python train.py --model="masked image model" --dataset="analogue clock faces" --train_examples=195000 --image_size=64 --crop_scale_min=1 --horizontal_flip=false --translate=0.12 --method="simmim" --mask_ratio=0.75 --loss="l1" --arch="convnext" --isotropic=false --norm="rmsnorm" --activation="gelu" --mlp_ratio=2 --layer_scale_init=0.1 --inner_norm=false --moe="top_k" --num_experts=32 --moe_every=2 --expert_mlp_ratio=0.5 --experts_per_token=1 --shared_expert=false --patch_size=[4, 4] --conv_stem=false --depths=[8, 8] --widths=[64, 128] --kernel_size=3 --residual_init="scaled_by_depth" --optimizer="soap" --beta2=0.99 --lr=0.0021 --beta1=0.9 --shampoo_beta=0.99 --eps=1e-08 --precondition_frequency=20 --max_precond_dim=1024 --one_sided=false --adamw_lr_other_params=0.0015 --grad_clip=0.5 --ema_decay=0.999 --steps=20400 --batch_size=64 --epochs=6.7 --lr_schedule="cosine" --final_lr_fraction=0.05 --warmup_steps=1020 --weight_decay=0.04 --adamw_weight_decay_other_params=0.01
Rows from block 5 of a small masked image model, named by matrix and row number. Rows with one number within an expert belong to one neuron, the router's apart. Each number is 500 + 25 x the weight over its row's rms, rounded and kept within 0 to 999. All counts start at 0. Numbers have three digits each. After the name is the row's rms in percent of the matrix's.
Before each expert's rows are labels from the 100 images, of 14976, where the router gives the expert most weight on average: "peak on" is the class under the peak; "top examples" is what is common among them. Only what is clearly more common there than usual is listed. The data: analogue clock faces. In brackets: how many of the 100, against the usual share in percent.
# router: router (model.blocks.5.mlp.router.weight, 32x64, trained with AdamW), inputs 0-63
# up: expert up (model.blocks.5.mlp.up, 32x32x64), inputs 0-63
# down: expert down (model.blocks.5.mlp.down, 32x64x32, transposed), outputs 0-63

# expert 11
peak on: case (27 vs 10.1)
top examples: dark face (99 vs 34.9)
router.11 084:466505485476472477458499501521508498510493516503519484516536513513511531512489459486518518513516495506492514468503497519477495494449531516433522470458480424523515510499511506464489511445513461
up.0 106:487499499530505490494507523515515496486546511472513495475531433459535429468507497479552515505489494524478481504514496497475489506533525486485456514510494495486510531518469485442527487485536515
down.0 091:493493519511503470521480481470490504519491457529500470498486499518512438477541507504492475533514512542444452495521488507539478520510520506558470506497454499517491480502473473529474496462526505
up.1 092:517506504524512540517528515504480494519499491530500494473505468465483507490512525530505526493481489515545467516513487486532523488562503518402487481506528486497509490536504461496503449495468497
down.1 113:492471493471484486476522501504513485514518490478518515477518505518462492508507524506463508469529491518435517461471481529509508488496524479446450535527501505490458498487492433482466521518503455
up.2 104:501436529520495499469537543519524487519531531501517548492506460511525491512518508504499495492540526486522512495459515518483510455478533473483478489502500486508454506502524541455471532470520478
down.2 097:506492486477461462509471470489473493448495478476509517527528517493513474496523482498534512530474537498493497445460482523464490504499480497529488459472471452508501535529476554528480483492481502

# expert 22
peak on: backdrop (99 vs 46.3)
top examples: square case (61 vs 29.7)
router.22 110:515464525533519530486517541469504461477512480528500484515498539486517515468525507511561480469499487509527544482501464511508464482495497525508496493501499494458506500492518544540480504492577496
up.0 093:507416468483496511473510480485462508477530477498480495518502507515542541521517496530518518554515455516513463476504500537484522503516522552488525490494504496495443495483510505535484488506509485
down.0 096:449529476533478485542502495535503526507492516500527544504473478514533500495498504465516471449480538502496496500470508512513428490539553518520508504492522498503523515532496493510546472471506503
up.1 100:547511521522475498547494479529504497500505461526505472464552468499522552470496521521519481517519486515452488533493521515444485520499505493458496497500483527473546459503476491525498517496475498
down.1 099:509509556513537523522510497538502487520486503497503490511471509502464478472483494515475541557470496502476491459543511497514472540502539462505496497503480546490561485499463504519492497484517547
up.2 103:496487510488475541490525507499478490479473545501509503489524520498514482559492521526485519558485524505490470524510507500481509495500502515536506482484512473457556486491548543523493499524424509
down.2 104:515493502519511496489499514486517502451463478523525494552521451499519474490501506447552452549503531446486524487541503491523481511482448539502501507519518503480527517506499500479515493507531494

# expert 8
peak on: backdrop (90 vs 46.3)
top examples: square case (60 vs 29.7)
router.8 103:533521473507550506489534512495514510507465488520495505529499474505516488487510526480540450519487481484541492505522484452502493538492471447483475530489488521451471503532550524512492457472485503
up.0 096:519513520459461515466506546523523482525518503514467516498511509499516529535508479499508501547525519525528476527516513472510490455505529478446527480509472532517501490474537544481455513541506496
down.0 092:506474507529518523527531488506518466471543491497511548503467501532524523534481460490452480472496450490480505505498502524526515487462462492482528530519484507437491530520519495469473511527504516
up.1 095:507472468462555512523482513475486496482500516515516519497482515534530494517494503458515456456511512440509527498516500494550473535515457505483542473467488524525492502490488500475483540510463523
down.1 104:563455499488475516524471532499507498488482492496478461471522534479492509505543527500480519519491473461455477483562507506477492508496468521516506485504507449519461459488507491505513464514484532
up.2 078:461493549541534469477530505526437520489494471481485490488536495495511530495512528460494512515507507503502473494566510495488497515504500484491537494500483480477474515516524528424491489527518487
down.2 088:507437462540518485471509503490470511483479516486501493489493501521537542459467479531477519495532536510472530493508486506546495478475497489480460511503460489493497457460528492485460464491532500

# expert 27
peak on: face (81 vs 41.2)
top examples: square case (61 vs 29.7)
router.27 101:449489515494484481506487483564496521474528520520535484453514456523476494481498476478498492483490490505518493516491491498456492535502516522520546491471499571482510481488505457496511493504554471
up.0 095:514488512472516482485509504478507486501453533482500475469519514430469464502468509465497494477480493509470533540467514581499505516499530521491487499488493522498504485469490541502528540520484473
down.0 092:511510499519517509488493442468500508476490514486509526481478506541495493486477531505499474490491501563520488480555486508540486530491455525463442525530473531515501538474479536522479502515518482
up.1 099:474494507526486524486474508509497510484513523487506513531471539483515491516526518512460511546511486504525452507492530452486536455511533495504465494497515458562489523531487436505525515489479520
down.1 098:543508502471490489512458492496481495529473527479506448527475495490513489469509500526464507449524447532513491501487515481474452535510520513504506545538506513478518495524498521520503468450500455
up.2 096:531472525499498517539450491504468473457523473502541527480464507487496514478502509509503549514476471507518447462559529498511486512490485510501493468481483498459472522533481503510481501518544519
down.2 080:454479504529459515514469494502504524476466504535489514505483505513579539482513458511479461494509472501509483511511476498496464471488516509492501507467456498480500476498508449491548485485553499